A small image embedding model, trained from scratch.
Model: 6.62M parameters, 64-pixel images, arch vit, norm layernorm, activation swiglu, patch size [8, 8], layers 16.
Training: soap at rate 0.004, 15900 steps, batches of 256.
Data: 73750 training examples, 55.2 epochs.
Rows from block 4 of a small image embedding model, named by matrix and row number. Rows with one number belong to one neuron. Each number is 128 + 24 x the weight over its row's rms, rounded and kept within 0 to 255. All counts start at 0. Numbers have three digits each.
Before each neuron's rows are labels from the 100 images, of 14848, where the neuron reaches its largest size: "top examples" is what is common among them; "peak at" is the part of the image that holds the peak. Only what is clearly more common there than usual is listed. The data: histories of elementary cellular automata, time running down. In brackets: how many of the 100.
# gate: MLP gate (model.blocks.4.mlp.gate.weight, 640x160), inputs 0-159
# fc1: MLP up (model.blocks.4.mlp.fc1.weight, 640x160), inputs 0-159
# fc2: MLP down (model.blocks.4.mlp.fc2.weight, 160x640, transposed), outputs 0-159

top examples: 100 turns on (86)
peak at: top right (44)
gate.491:092118140115136101126094135094102122128117173133131137115126128111125127108145141140090073192101123135118132103121121071092128102149139121142097103142145167116167138114161145127099115098084104089136137138133135089170108143069184117112135140112081162155115101121113126086101128150101135121134117125136156134124126127122090106113131124133158121171115115141134130153137125172148140174144146157088172193123154112112123153109095169127132131121123143135122152136125175166141095104144119
fc1.491:080160144128118091132093118160107111155162097151144105134126128131112122098117158124128150137113081135144106110166162098088133101121162113115132160152148112141155146136116153133124139131165137110087080153132130071130121116098140173143095128126107154119133115108145119143086197135132152109127139138120092133134078087169110151125163151112122182167142102099137144105108129145145144114142140146111111108110141163126164135130137068125136129130112120174080148104098106115114106102164121
fc2.491:097089146129058127130147129125129176142110121168098102108177172152156120111142153155165133131104126185092159113155085141135100111101116123166133104134107150124082127111124084148104121113140138107147160118104104163155144168120150124127145166146115106148145145152170110127129131170099138097133124152149149130160124143157101107160112136125147140165153129102114147099145106138144093144104105150123120163163126110141115134125094167100098145121117138108121126186099099107090111127141111

top examples: 100 turns on (85); rule: rule 144 (25)
peak at: top right (35)
gate.554:121155137110105114120129152162159159114125120098163185101123096133157141121110185116149125093137125114190089108092179085125118131140149128138157109090125139111103132087120118141126180135075090119116150092103113115152132122083131135149127136116114115120126106174152160125129153167122103141123161138132140144103152135143174107130127135132069177144159166143150137111146115161127120120123131143122104091143143091124148128140162123112145138114154134125149142150091138130160136149189160
fc1.554:144094114142136127170109133127126105048186113120114152108087076173115109153118166129148175108121101130130101100121106154096086131150129116141113129137123113129117116120089137166144088156185126127087141109171115139111130119121159133129153137119079084115149134134153174088151122090145120140146122132136133109089122111121107149121106145121110172132116117096139129104165139096102111117120090157117096132119117125125138171110115101120165124109147124116118142091128159099106132082091135
fc2.554:108082128134101181119102117126121118102161152122108126117120118157129139160101099129125147128138128190141135063100138139127120131141119115099126154167133121146125163155128125155093102157132102149112126152157096115089104169128109145162129140093098123124113135101117153112160111110099145152176133178128159120121122154103136121161107136154163129106100111070108162181154152153073112133103131112115154148078112119147124161106138156121147145100138129126126086122061132138122122154146119

top examples: 001 turns on (98); 110 turns on (96); 101 turns on (83); 100 turns on (76)
peak at: top left (36)
gate.469:104184149138088133079101123147113123151115136165146141117129110106097132176155169104122136163122150103120153106122142151085136188120163149075125125147138157102092173139117153120091138152149121125122124116110102106096116113115123131117102111119074100162117100133119103122163151122118138139156120125085154149107158138118112156132126110122141104162156126153152140116086124125123128134115105101116119107124132126145134094104197119162170127120157082108116136165137185126158106095103122
fc1.469:174179114100123090101118133167161130105139121109107124124105124131143138112113186120150136124129165087154110160105129119100073114114151107106131186110135162097131068156095110125093119130114110128110159113137126114121164145125163147115108159117142115110108102116127112096139099139147180085086142130099132133128089086108117130166119152126111135146145103097111115157121131117141146130116159104140163136159144167134105126128137099158119106145124122152171142131127132212108117112101146
fc2.469:094148140111106113187111082126097135135142103157138145165143176093109134144116134115158128151097089134125094114144087126131113099077146121143131131141090154146107108130112090139151104104145071127115137137165085095133195130113131162169133128173148144100119126120099134176118065126154149117147162144114150126149116097140145146121161144129143158113139123164109119139118127161129130103130155131140125118170134108126138141131136130120102140136143119149090142096076073123102157155146142

top examples: 010 turns on (82)
peak at: top right (39); top left (35)
gate.182:165119084143153140109108133120119120126137139099107121124137103105100151128122206142171159140107157137132140107104134124123125093098129108105137122157112120089122111148143167124191140103134135150135111144143103133148113088120107117116090177110126113148125123113120102128146137139136077102115162130127116125123126119142167170156156099125120154082070140091154085117175135110147152157154163123155143149150174129106131118165135102158129109137085163168119139119125154101104086085117138
fc1.182:116130142101102115143127121130116102131124117131141119149099165125180158121132095127113130099097083123132085126117125110122171141115153149109136132196102123098141116101166132129084106152107147136127144150124114107083163112152161179166149097172149123121114154112130099101143092088128118137102135128154157129099134096088115139112141121146176119169143100182115129091114137151105129108108145128146122164162117160082134167098117159104121114079115119146150127122113122118142114164181156
fc2.182:148115134132112126087127129076140143147118143130083084091130095139124144095142101074113127120092126084141117163136115148132154124127142150111162105138127119118100081129104115089115100155144126119109144133101171088132164142112129138129150139176135162077136120118134124103122133159110111171122099146134144101143133089081122066126121163122138084125144114143155154105127138145127144121127117122141170147187079132126149122091125095125130141089110148111157127139152134093157095155185135

top examples: 000 turns on (93); 111 turns on (75); large cells (67); rule: rule 145 (26)
peak at: top left (32)
gate.0:102137139123120152156135113150141118102105119122158120165122129160132121136075119108150082108098120062169142134112123118147146137145128124147142131078156085115125120128119083118119166140102107193137100164136115165140114092156111130130146172118111148099126100134146157134160130176163117142126132117149096114128106096075091129129134130120093094127147136146129093146150179111195168148145148146143152128101167113171105125122154115115126126167131122118102139109136120166121123164108151
fc1.0:089119124110156131108127126184116144123167129138080137144116124096138115204122140129126154142100115187151136138113108130135130144189098123128070137126094131159085092126116118121148103114118122120140132150128143103163125079117119159143119104156141173137128127128133121111091136142107168129105118085144138123169162126116126115096126123093149095149154146131129152133157103119149134123073135114142144112122158148181081099122149134119113182105110151118114185137141133113161142161119103
fc2.0:086135075126125159156097152172106129137147138170173178148123085109117174148095128140135102132098144146167135123144123141097146165152126097111115140117135116103165122131171145137149107073151139116105097160076120143121137161110102105132143091130119123139116107100135157115102129141147126140135120132111075126141115114156150136143114135133121123149149189118139113126107107158127124103144129150139125151136127096136174139106117133150085203144089132126166128111108153114162096142153174

top examples: 010 turns on (98); 111 turns on (95); 000 turns on (80); rule: rule 133 (33)
peak at: top right (38)
gate.179:120115102130145105152135130153126126138109162087152191135138113151091139130107153173148119104120140124072124104148123132110099132144123136061124169128136151116089149142133119152117159106128145141150094177155166137088136123161116123133107137085126117108126123157103100134134133097131101182133140122141112099148076173128099129112158151121128146119130126140113137127132138069122156165150145139171101129138155101191080139131110119111079119139107130134123138112158124130155116122102193
fc1.179:110096143133091127121117107149144085108154150094122135096123152154166098158111153136189140139116110110135134128072119148143100149130129146167092155124132129146111157098159138166127121168165099142118070134158143164127067154134150119084090130141104126118139124124136106144117125149132160144105153127126085110114094124122120148123154136139113180096129080070112117138113100125094126123130183127125115135151122104124097141147096099096141144120125157146097153116121177118110097107103151
fc2.179:128105154150121119139131115131117138118142141166110133154107127158142094140137116121152111153159120100115125109145123149154143152136150161156093134165173129118156107151149143120158130165121064096110160146106134098128120132121184116139095144130124097158173135098141159072104161153125114152137122113140150144195109129147097143101104130080132153096084129160102117125152093129173130115124125139099163120111086100100126099133157156150127136162129120129132141076153143178160125080128129

top examples: 110 turns on (100); 010 turns on (99); 011 turns on (78); rule: rule 108 (42)
peak at: top right (44); top left (33)
gate.367:100122129089147141114136117109104100140131152087122078132118137136091132125108125133121135168130128132134135115162120116126162118112099148138110126139142137148126108145182103150120151177074115089082089117154100104097186111131147120098141122127127114129143104167136180108121125145116090133139108071115153143119131148139126141103111110178119149181188122115121099144114102096103129096135145099114129154175083160156136118147144117115104147124089164130110137084161134117080111129139150
fc1.367:104112125094135136126145140159118092130107141099079099129114177091140130076121068095093122162111121145146115116145119095148136130125082162091104150134149108166139069136140095151133164139102148132132140100146119117085130116140139115099127141109160083131140100104118161122122135161126120127124139084127181086138138124183141132102114132144128150120169137176092136129128128111146153114144140081141128159129102176167101116108151086131103130135117141122141130068143133131116101108130119
fc2.367:093149120102095100109086140163172112117108128126126065103137126142141135129124127142098132177094109127146128122142157122116139124142095113128111142150130117117124120170177129168147160134128145147111143099145103080111137133140135172111148152118091134100147124124137148106144145146125124187136116130116177128099114150120132126090141175124120142159155140153058116154080113107164134113132139107115141168135096157160133116131131116127102140097142168103139163124162110135062147077099111

top examples: 010 turns on (100); 110 turns on (100); 001 turns on (91); rule: rule 70 (42)
peak at: top right (41); top left (32)
gate.91:099120110120175097110161118145134118107095127116112127149105135094088132109113167167105095143101122158188110116125121156125128122128115183132115140113141080139120120125124147122131158169108138132149122157119080138090134127137097140105146159111130143146087107140125117143151150142090143087130114091121127119142133121139108156104099138144107147142193157161106154144094141128143112127126164112114129132179139186113111122086125084142106126138138158130081155147154140150094082115179087
fc1.91:149115154139153198112129137117138139148119134141098149150154137136154113163107140130121111124115129107152122109096131189139081152168165124188177105118117150112097143152099122118123103085153135174114131160133134115165100164132118100127164143120138163133121151122112123126156141144112127129099156150133126122141111097152067126144131108108132126119158117120133134116162154131103082135141086084122117159135118054134089096117137149145135106111142101120118083200132130110113109143134117
fc2.91:148101144135157170125135099091110096144111107127080155107110149126129133116130106136121117090171110108118117112105127126143161139106138126121130133110126162095149087143077133095097150102142117129132117160108192165159142138108114089117155108120098129180125127115133080140115144102132118105115116133150085122141130099112076163167126072138147133137101091101111104146143127152087134138123097099095163136121130100087154082110086138127147136138119123159109116157110141129179124181117115

top examples: 001 turns on (99); large cells (78); rule: rule 130 (25)
peak at: top left (45)
gate.624:142121153114147091100119133148139140101135120109101098116158120131133124127119165144130126125116139101100162146138155104128152105083100134159133112122112127144136161088150105147148089137125078158158102135148120100086119121103135119091113179150095095141140143085133165129132116116097120101090158157105164111093090115103134114130139131113123097147158154133104187118095061149075184112113110150123128116139146158127139141144164157171182138124131125138138100080113126136160144135120145
fc1.624:083145127137155155087151138143074086061117099120083166177107142170120157139104123087108118125099136135105155138105124145141138150140097109084112147118132132123151107119120091099088123101108150134124169135121087115136106131145111090091113110126122073134159110136124127124118124174148111103082126117116143146095133105132122142128096131083156099131123146121141132136141105171122165151125107130208152132140104136149118141136143150140135083152168130145111141109105147136156141103146132
fc2.624:118157114170141116133120149127156087077165107121091116142113118131136128135073115087153139120109148151104115145147146127126097109148110107121139106110129089149124136141105103146120141134127129157146118144126097069134136098153144127129140135125123087120177128149083142139109180129082143158125152096095171158153150083125113114152113161166136107164097103174138122132138132107139145157184093141140157103127104094114141088130112167097132129121108156139096122142117134121121124086153060

top examples: 111 turns on (98); 010 turns on (90); 000 turns on (85); 011 turns on (77)
peak at: top left (37)
gate.210:144136133131135133113176086142123108154133132147144103131124118131125195176155124117170179156091093127147157151136136140091124118135163113147100148140132122130112153116099163133139109110141164166146125121121132136083099190142131106148121143125111084139145084134092130124141163135126151147133153101137147152148084132151156142130109129113165129107095135112124130081096121128191158076150093110113139160121068108121108141130083138110097122119081105134124136124128112136158142159122094
fc1.210:121129145100155144132126144149167110145136100143101112128091138148126106124127127120137150142110165090113113142119102105136164120098133124138103126103163090154130161132109113111144134160136147151096116138142134149093089173143106113127123125153108099105131116172074110178139131143146193107111140116124105189162116139140116111116117125140124125101137078120087133106112050125133105106168104146094139113125106063137103101132136091105106073098139130095092125114144136135150114126124087
fc2.210:118085100111144108135094142173118124136133133096120109138152100166131129147109139140129147116113067124110168132097158131096155101154152138147088148117167124122163186132115141157108151164170081108125148122119133138089141119131136161130075100173158161117156117166151110103116112145156109158086130127176095121134128136134129128126122153098104090120133165139139145089148146112136119127154112166111121163101121166101111092137110121103071095112128125163148093092118142134152118115141121

top examples: 100 turns on (76); large cells (67)
peak at: top left (37)
gate.539:126127100187118091129102103119138111127139111149123114139094164156135182135108152107155159105120085127165130142113124148132180136139151149121146148100114117128109143129136122139107089159115088107099145151125133120112134129143154146121128066118091129174074130129118115176122088151120083124149121084105173118099078154148141142118158133148136123130121144117162133150087130164115111130089099130096194134159146096104142146127116114140131156146147108097105136134130160090161153125112095
fc1.539:130085132146124156196135114144161117087155144138146154137140124121080148150131106182124117105139136104135126084098120116133133144091140151111167130106140077117116109124159193117142096119190122152130143133075137098122158163147138104144154094118108123167149147125105131162123096147156175110168116163163170094147077134125101089137098129108140151117104124120084127106112138126096123109148130131133173108142135138141141137116127130118111134138159086114136106111105110104116118130119160
fc2.539:125165129117123142122144111141111126110129138134136125106068141127149099099143137144076130141145162156141144162129153134121131141121119122109172138148090127152181110145139173122154117113137085126101124107149110151138145082121125105158141148125132144098109116136123111168107109124194131117142116182143140125130113130143122138145102178152098120127091138175127134164128067087115116098130143099043111165147124112149153149092140133152128100134110150158100124118102137150146158120122192

top examples: 110 turns on (94); 001 turns on (92); 011 turns on (90); 101 turns on (82)
peak at: top left (33)
gate.234:089091106099120168107146125119125111137112128142149129102150095097133138181168165110142166192124156141107102142102127111134144141126132137141103086114119158129109168124171150117127145107109086116153116130153127153153138129124149129135110107100104118130105101143138106163117135151102159106111141116117121187096136159103148139123126138186113122141140107141111144118094123119162094135132095066130155140115096117131105159112083128140148160051085098145158161132150106126153142126104111
fc1.234:152138140147109172124172076151135138132116097151080129138109145153125079104136118158171142174128113136115141153090123118113088119126122201119142144151105120137134131163122166138155109085129155158150145091115085112096147113163142157104108151144153126175121123118138171126103101152158171162126173166081135131141127142116143121138130116125109140130133120110093092113111119103097104086148106129122119148135138114119126092121115129149174139169116136149121075144150152125090117117120099
fc2.234:141132075094106105142123132165154113119118151129102111138150129113107100139120107096163107147129088159131130138126106107092097123137110129144096132120118115126116138118094080137182148160135124161092109120156141121128141138085136130095131128156084117117119125119147146116151147113191139171183119110125154109102094098107118104146139131155136086118132107134086151064121104162140133136118143103143188141147145125179137104137170129117110127147131133133105107143125069091142094106077116

top examples: 010 turns on (100); 001 turns on (85); 110 turns on (85); rule: rule 70 (40)
peak at: top left (41); top centre (25)
gate.181:120146102101139114175126100164114146115126144129143110105147118159107165120109164118150117167126128140113110117130145092143115115141104141136120134134135079154167124141165162090161136153120119100133168155155133165095112125136174182154119114119168102128120122096131150103131132146057112159111129103151147093090103158147120130110158169145129132139101148143122131136071136116183141124112121128143164118147139192087131117067120120116117140136117136100152182110104127150100110107130132
fc1.181:167110158095115160102120174119125142130179157108116128130143144148155144136153117126123128118125116100107123116135132127115092124162155155141096158142095149104124071094114087141130074094132128147134091136136178104167101174100131123088133148134135121106139127127126131134161104137078123120086177150137157141134153115111123150173150122113175112136102112140149120128189146139144136111116086117127092155126115095176130110128145148133120163150067136140156120172109110147097152127113117
fc2.181:181110140128124157142148122129124142130100102117073147125108152129118147169123090135109104109131157109127111122112117132140159133110141107120176128143124148100128113143102130124109105121148084146122093132134175133137156113104069136105136111137071140159117100077131098201121145134150124084117131114133112132137150115129093133166126070128133130106091132137119157116151144191141104117118138125116176145085133085140152159124134137137158157143110098144104111137133179105177116174112140

top examples: 110 turns on (81); 000 turns on (76); large cells (72)
peak at: top right (33)
gate.604:107128128078157134156154159096126130056135098117160120146098122103127130116121141162148166139133150085121135155146106141127095127095108124122123176183136166127174157126115101123106099147102092191114122114111125179125134142167109161145103145085102128154098114109137136117139101110131128123094131141118138118115104134130139137161106134136135145130110151172125092144147088141160120150146095127126084175112136147125076135154144084131122161130140158104136135082140087124108141104140149
fc1.604:133084107172144112097120115119115126104142103117115167140107174112160138118153168131178085084126142102102129150130109100108145072141145125120134164116117122142116142170118112139117098139100169119120076143111116176105147182167116101133159101114095116129125120108153115113150128103094159157137137131113162144124150134138170091136119099100166133101095142135133108151158129165158175107180118147091134118112130103091112133172153130112114144130170129111147131141106142118125099126104104
fc2.604:146109167139133193106134117191134137138121174111091074145163139147134120105122116147126136102127139090145160167143135120141102106100188115110118098133097118100132173136146127093145140126134122094185153140148101157126100126114122102117111114096137123172098133103154105066161119116145147126113145148142147114118081115129162152165131155092154129162141136115125142105174137129147115136106115074112115122130135162138144166161151108153137126097098136125110147096124109158139149132146106

top examples: 111 turns on (94); 010 turns on (92); 001 turns on (83); large cells (81)
peak at: top left (32)
gate.140:157131079141151136140121143099076105115096121135143134130114137128154127122129122116145138085087107106130136130113111136123106136105102111119090137144115113078143099109113151137110149152148122140195128124154127158106118102103142145135160093158100159087110127126163119150158111175121138125108137120069122125127161088098174100123108112101126090132120151156141110095125112133140170078117117088084184147150161138131132125127152147154126108131093097124152086139179123149096107092118157
fc1.140:128080112109139120155127115105140127152175137166128114123149173144137090117109106122116117143108158109129097109138128106100122119074119133134127153160130121114142172089165119173081103118147120117130117162136119110121203148152157140137121131114145141134177151163119161182091136147145155121139125138138128146092141117139099123117156097136114137132122173164120169110068120146128144116114133163125150126132105114160127158127105105095096083147157120097173101105123179128089131131143097
fc2.140:093069138093123176106137119148164101125146121127145118164106118116097113139144138177140107110121098090157146124090119118117160112154159122186097138075122144097146130103124118139137112126119133120120126164136123111091101132127114109119093082162091130132102160086169117127139149141095106163098071127120107106151136132155134126127103127145108110084152128117105150111161161164133123149137123155132104115112143177121078097083122112124127117121122154175118117123167145146123102180115117

top examples: 001 turns on (100); rule: rule 70 (40); rule: rule 198 (31)
peak at: top right (37); top centre (30)
gate.233:087141103134143093130171127164154115138132131104148125131115111126093118120101133111144128151103155140178135157104147134167123105133085123095108118137123090113119121124119175144155130111122128113128105134176111133083143106109073136144098092129105119095108150146134145118106153118178134128151162147104115170139109162142181102120108118157135113137095178153143139134110133130188145105101142128151160145140173128118145150120069090116097156125131158123123199101143115152108140120114095
fc1.233:131128160115122141118112145117097154125175124127113122067103128103153143142169138135124153140188124134087136113127162127163142135133174096145151109093152133137141136144144110121092107107134139116121134107107171099179102130091157089134166123145145112137181116133101099107124130123131119130132160164170146121121105100179088150125151121083165120135135109095152132091178115120070111110113095100154087112120095102140140124150171170127103121152133125124118092142114127121163114108117130
fc2.233:146114151139117142149138097087116107102111128088076097126108140150136132127182137131120143119166102102107162147126126100154136118097156142130175151174093165162121118157122140143101144131153114150126152155117180118152108136117139119127143189133119131161147117121124085166093145137112163118096122121140136120149164132134089161128127088084155131120109086094147146126136173150070126153123130058123139126123130082110121123115100132146147115148103119186125133152124151155118144133110102

top examples: 100 turns on (81); large cells (77); 011 turns on (77)
peak at: top right (33); top left (32)
gate.535:175117104111127115154134157122131134120101142141146142139095177129098119095115144126158102133118130178154139111087093179154138144141160135133120137083108113152169154133176137121117104120164147149105165145129153136161159128130124123090108163149145156116150078120124131115161102118126096172125139071098076118136141107153098169146171145155162092149103125123127125150131133112137087121081136144119119122088069096138158142143132137109124104153147140125128171161138140135117119123155158
fc1.535:148125117122136146120125158132145126124146143084107120085128110147123138100108124148133099076179109145130102119136120089178101150109135157161163128135144137136112112178124128152141130114089158175172080130122144135084130118129145150138122139093114161131120169143149082152143083142162126082137126190175149123124112153170139142098116164099120123124134125115122114138172106130077123144157144110127152118119180153123080124086079140155139146145091116122129115134133138143165123120144122
fc2.535:075110107137159116106100103160159135144095121136132136105110127117141112140148131125154116149134150154097166148149132147109108122127112123169129102123150135134165125112124156105152145132122096084199107117124134105161155149110150115115131134139069134119128153080143143120151117145118136146148114168120133176124101098156196155118128172127153130147129158120142094113138102137091133106149076144114130146129118101168096095084086088119121092093118148134101087122129144170131125103113085

top examples: 000 turns on (97)
peak at: top right (34); top centre (25)
gate.365:147178123106084095119127121147169131136138136120161115156167104146150178174109136123119140125085154151158160142150122165136093116157131131153115137175137129130116147141124160139114113129135123135135122136103124136110120142162169143172161133096177125122141098132149167120129103128144185138136091107135108141157103094162181118111160115104121101076141121144126118128116146119135145129066126114161142191101155124148113165142157146132137126124094133102184110090122104121160135158112122
fc1.365:078155167172140126156113162110162129144087152149158170180160124139136150166144124156091123108119143113152144148156109118121103145101093141147130153153103130147083157099127153155124103094115154070123102095093092140141109156137169118159087113106115106129114130091125147155127147133140158096134146111107117124095082110122143115132082093115131068088162128120116102138111144144154153107166151139115153123135133149132127100126119131125133163117137139132089169110122143127152164103113119
fc2.365:134106130134129106109110152123111138149103187129106144116105154126090105146110133146126090132125155151135150120138109155135104124091113134173112123122133132150109136119066143121150114113122117135091112128176149133110049092137150132128086096131143120168142163110122105127125117134066100129154139168091154132151110145155125137139118120150118135146160157118179093139134130131124154159115113102098141157150067135165134114091121117172113148172167107106130119113106151091118102107079162

top examples: 000 turns on (99); 111 turns on (95); 001 turns on (92); 100 turns on (90)
peak at: bottom left (42); middle left (25)
gate.446:113111148136160146134095150144142118115108126149076155122107097109084178178109137144142203134157084101108109148120112137137152127125124126103129140124151142128093146139113122098124143095122128136130148123134114175200162128144113115151157143140160150107174135152072123156116144150136153141112161116099126115133086136115128117157139174125136128129160135184131142128112104126113100088118119123135138104175123104145137095097143172106159101174118123111114110157159128124099129127079104
fc1.446:105152181151158102111141105106143121156098128085112118142139095107110151147109164125121144115156111092108110141171127145095120116128178080133153102110178136169088106146141120117170152086073114160123110113109106131151099142133101146151158138114141140112129097126146096118148145116122151141156158124118143160152096136153113120117116115116145126161129074139117112096130132163133149121194167151110104126118133147107093133146138149147175159151127156119124131081137109099188144120137135
fc2.446:151074093133151132107137130107116147181086135172138147117151097107148167183162147135160124111120142149131145120142127147093132115132170173116160175102180114122130156155134154096159128097135135144150158141086101137111109153136111136140123157131111140131193128122097101152108102154150128131088163144135055088166119120149113154131134131130168094162102121121131092154117143114112121096107137161105125161140124129144105113120161113134160141146098131125146127137135149095127131115158120

top examples: 110 turns on (84)
peak at: top right (34)
gate.172:081101117131055132142124115114162112089104110099130123131143146145111158113126132162162122106145158159139128125140108136142131062134122122119142179118131131124126126155147098131141075151144138104185157170148105168136127089127153133100081121113099127172113121143111098133140152109076179147130174150122151147137106147150098093170150110132109127137126125134129124131111152098103134130106138140112167106125145142156088100136137135160151130151076109078130141109131111172099116124149124
fc1.172:154141114150150119133107168101090132144135156151153097066129138133128160150145194138104142190182114123109066147160140105089127145162149146130154112113120134164147143133144113140130093105141161127131139095146146153130105128129167087127101123117184128180117088114104121141150141124150103074172117143125097145097126130113128139156086104148133154136119094114137113158154126124141104138135135134136138112116122126108124131138162096107087117136122167140178156110156168139119114130120135
fc2.172:147110137128144114144105128132170126132129110113158127133113096075112170152136114092116145170081105115111073140082161107115133142164134142125139150132118120146156099080135155146116137136129104152137139157181105106114156126114100112124142135137136157173093164106089113144136147155147124101087128123093140136149148095096156140116133116140160117137130107106155187106160173153132127118164109124075106175108134120112136120129152101153122125141129146118121147116092142160165148081112185

top examples: 001 turns on (99); 010 turns on (96); 110 turns on (95); 011 turns on (91)
peak at: top left (38)
gate.72:133099108160122124111121138160144162110154132127162096091112081093137127150128165115128175118105102076140160133106138167102107132158114146091120109156115130176092118143098137094078160113119146158102129151169153114141106111114119140148157097128108111145158133142142123157143116104141168108130106128097138140116089107129165107116156130115154122128127150144117121104097105083090146076093103110120091112132154166143128105162188166134122102131108146130114128167103106098099152122113115
fc1.72:108150087098155113133113099202133123136152135133138117149138183131165144123138140073108131179115148100149153135125096080140149166102121160144099134135147160104160131130149099155103097128122148112168128154096098127165171140125140160145111163123116079132169139155130146134121157143123119096088110153109117137150120119171120110098144109156101103123158158150144124116117143118163169134181147131165116187150132124149129142120130153135125131144135143129129124091129112093082135144103132
fc2.72:132159123115127141102134133122127148117144162103122071106118127128134137134106124098125084124126061149132127133174074099129125143084139134189102096144114124116119139112151131130118103085119088118116139108105169095129147140118167157105098113113095115098141138129187136088119114137085094125116117141094142139120094137135141184114163147126087114121119098109135166088111163181095105137126130149134132139142132129086100152108099104148115110125170131148112104158118140169110146133086135

top examples: 001 turns on (100); rule: rule 130 (30); rule: rule 2 (29)
peak at: top left (44); top right (37)
gate.22:159106132181140093104082103136114132109097120132146072161155132134109123120116149115128146147127163156119105143177168110153103127090120155118138143142113123133155125109126137144116128086096116130096114130163111082135135174107146121075131140126105156123121140079162101170127104173158121141142178158142082130123160088144141122098145145121122125160176135154075107126094102122121123155110148136127117146132137122119134106135092149167174144145096088124114120101095112133169102119133121
fc1.22:134129096133088132160122160118128144123108189135184127096110108131152090120149127136118156126094096123088146148126128123108149130185135139151092137125136092086095131163166082130136155150145136100144125132136163156107150154099168135118116192144119140133119135128151139141135113103123167160135122156131112105121143148103131118111141089138074153138150152155194105099112110110125104101124117132100099069114138142115093150105133100123139127117089104097147124150153112132108142164087149
fc2.22:128130115059127111126129096148142134156117119120133141131170115106086143098165108176093110129145065139123153123099098115126116123096161118197140148096135116099090132104166109121135141118133108112119111152142187132102114136083120174111147104159139168125132123125146114110117129098122107124127148162136121118109108141121109136118124135114111109068159120118144144133123126125160067097096140103109157133127124115179144179122123106139104118170133104107105115108119115100125124183127175

top examples: 000 turns on (100); 010 turns on (100); large cells (91)
peak at: top left (42); top right (36)
gate.606:128087145122129160095136091172122124122149119080125137135143072156104150139112142158138182179104120122142145106150123154123106151098143115145100145118141126126083127107128143129160138126071135142122121123147123135119102174124124128154111157155085099122114121132083102147147147143145137168135126115145140112175096123154158107116106151120126182118104158141175149144111102092171122126109110150167128118091123095123082157144097097105124129166144143099147102153141159123178104094143111
fc1.606:153116097105107133157092120058105165149130107113112147147118172154142120126093101114092064100164133177135097085132130113121112134124131161135126134119111116130147111079155106121104100111110127136125126103170113099132156110125091142085142112120114121180157137109160150126124126133106116101109109133113137135112154122110165111141149080094105082161130152105132111120128156127125163135140169100127174147138125163123102133125174130091173119139117132112142162182088120111117138146142146
fc2.606:117214128092159089122145134101143153134142145113097128178125151156174116072142116101097115149120146130112126122141118112134126114131071110118163120109111122155114129125124113104141154116129171205149098107132085114151137121127107102114151078136104103156085125109144138129127151156119121114154113154065064114086162121144124138129158109145097139107132125066108138127124130120113163124113126102121132112128131159145108155125117173102134127113119138131154160132154129124102136142135127

top examples: 000 turns on (98); 101 turns on (96); large cells (79)
peak at: top centre (25)
gate.513:122118132063110128088119131110140151158114177118118115122150096162139142167145172118095128117154149122171143154116110097173120094175095114140117118165132146106141165149150112113109112114101146123142122094148128170096092111092106133141148121087133171123141121147155140136118133163140135165116162131124141113123138076130113148134127143118130150139115124144117149166102166166107091161146138183125122122111144122138133141092096112193131172108147119088092152130169088119130132120149118
fc1.513:121132129094143111156110149106154122106106136118100078138141092131140155152126111115147148130202120109126169141112132134136107081112114131145129081147110170120113123102157049106122102114130134136139160073150111127128164107079172101098117103098087118080120126145112109138127112160138167126113129105097130131172133115136113122128115150174109135116109148145123124140170163174151132102118120109098122137109132170097141120111108171121163143117138098126148155168160098113129137121154141
fc2.513:111116184114124149091124133118138155144160151079155137113146090122078171142087147153098082074126129074156153114104128122112142144110156107107135089154090142134135162090111144147117112159140135114111135126084132148088123124086128132146157108113124092154120133148107119129110143128144160126112104083101168190115168126117144110082120154102170153128124117130150117133134148103123127123113135163094136124130152085124133137099114098106165121144135129136118116090100072118114114138105115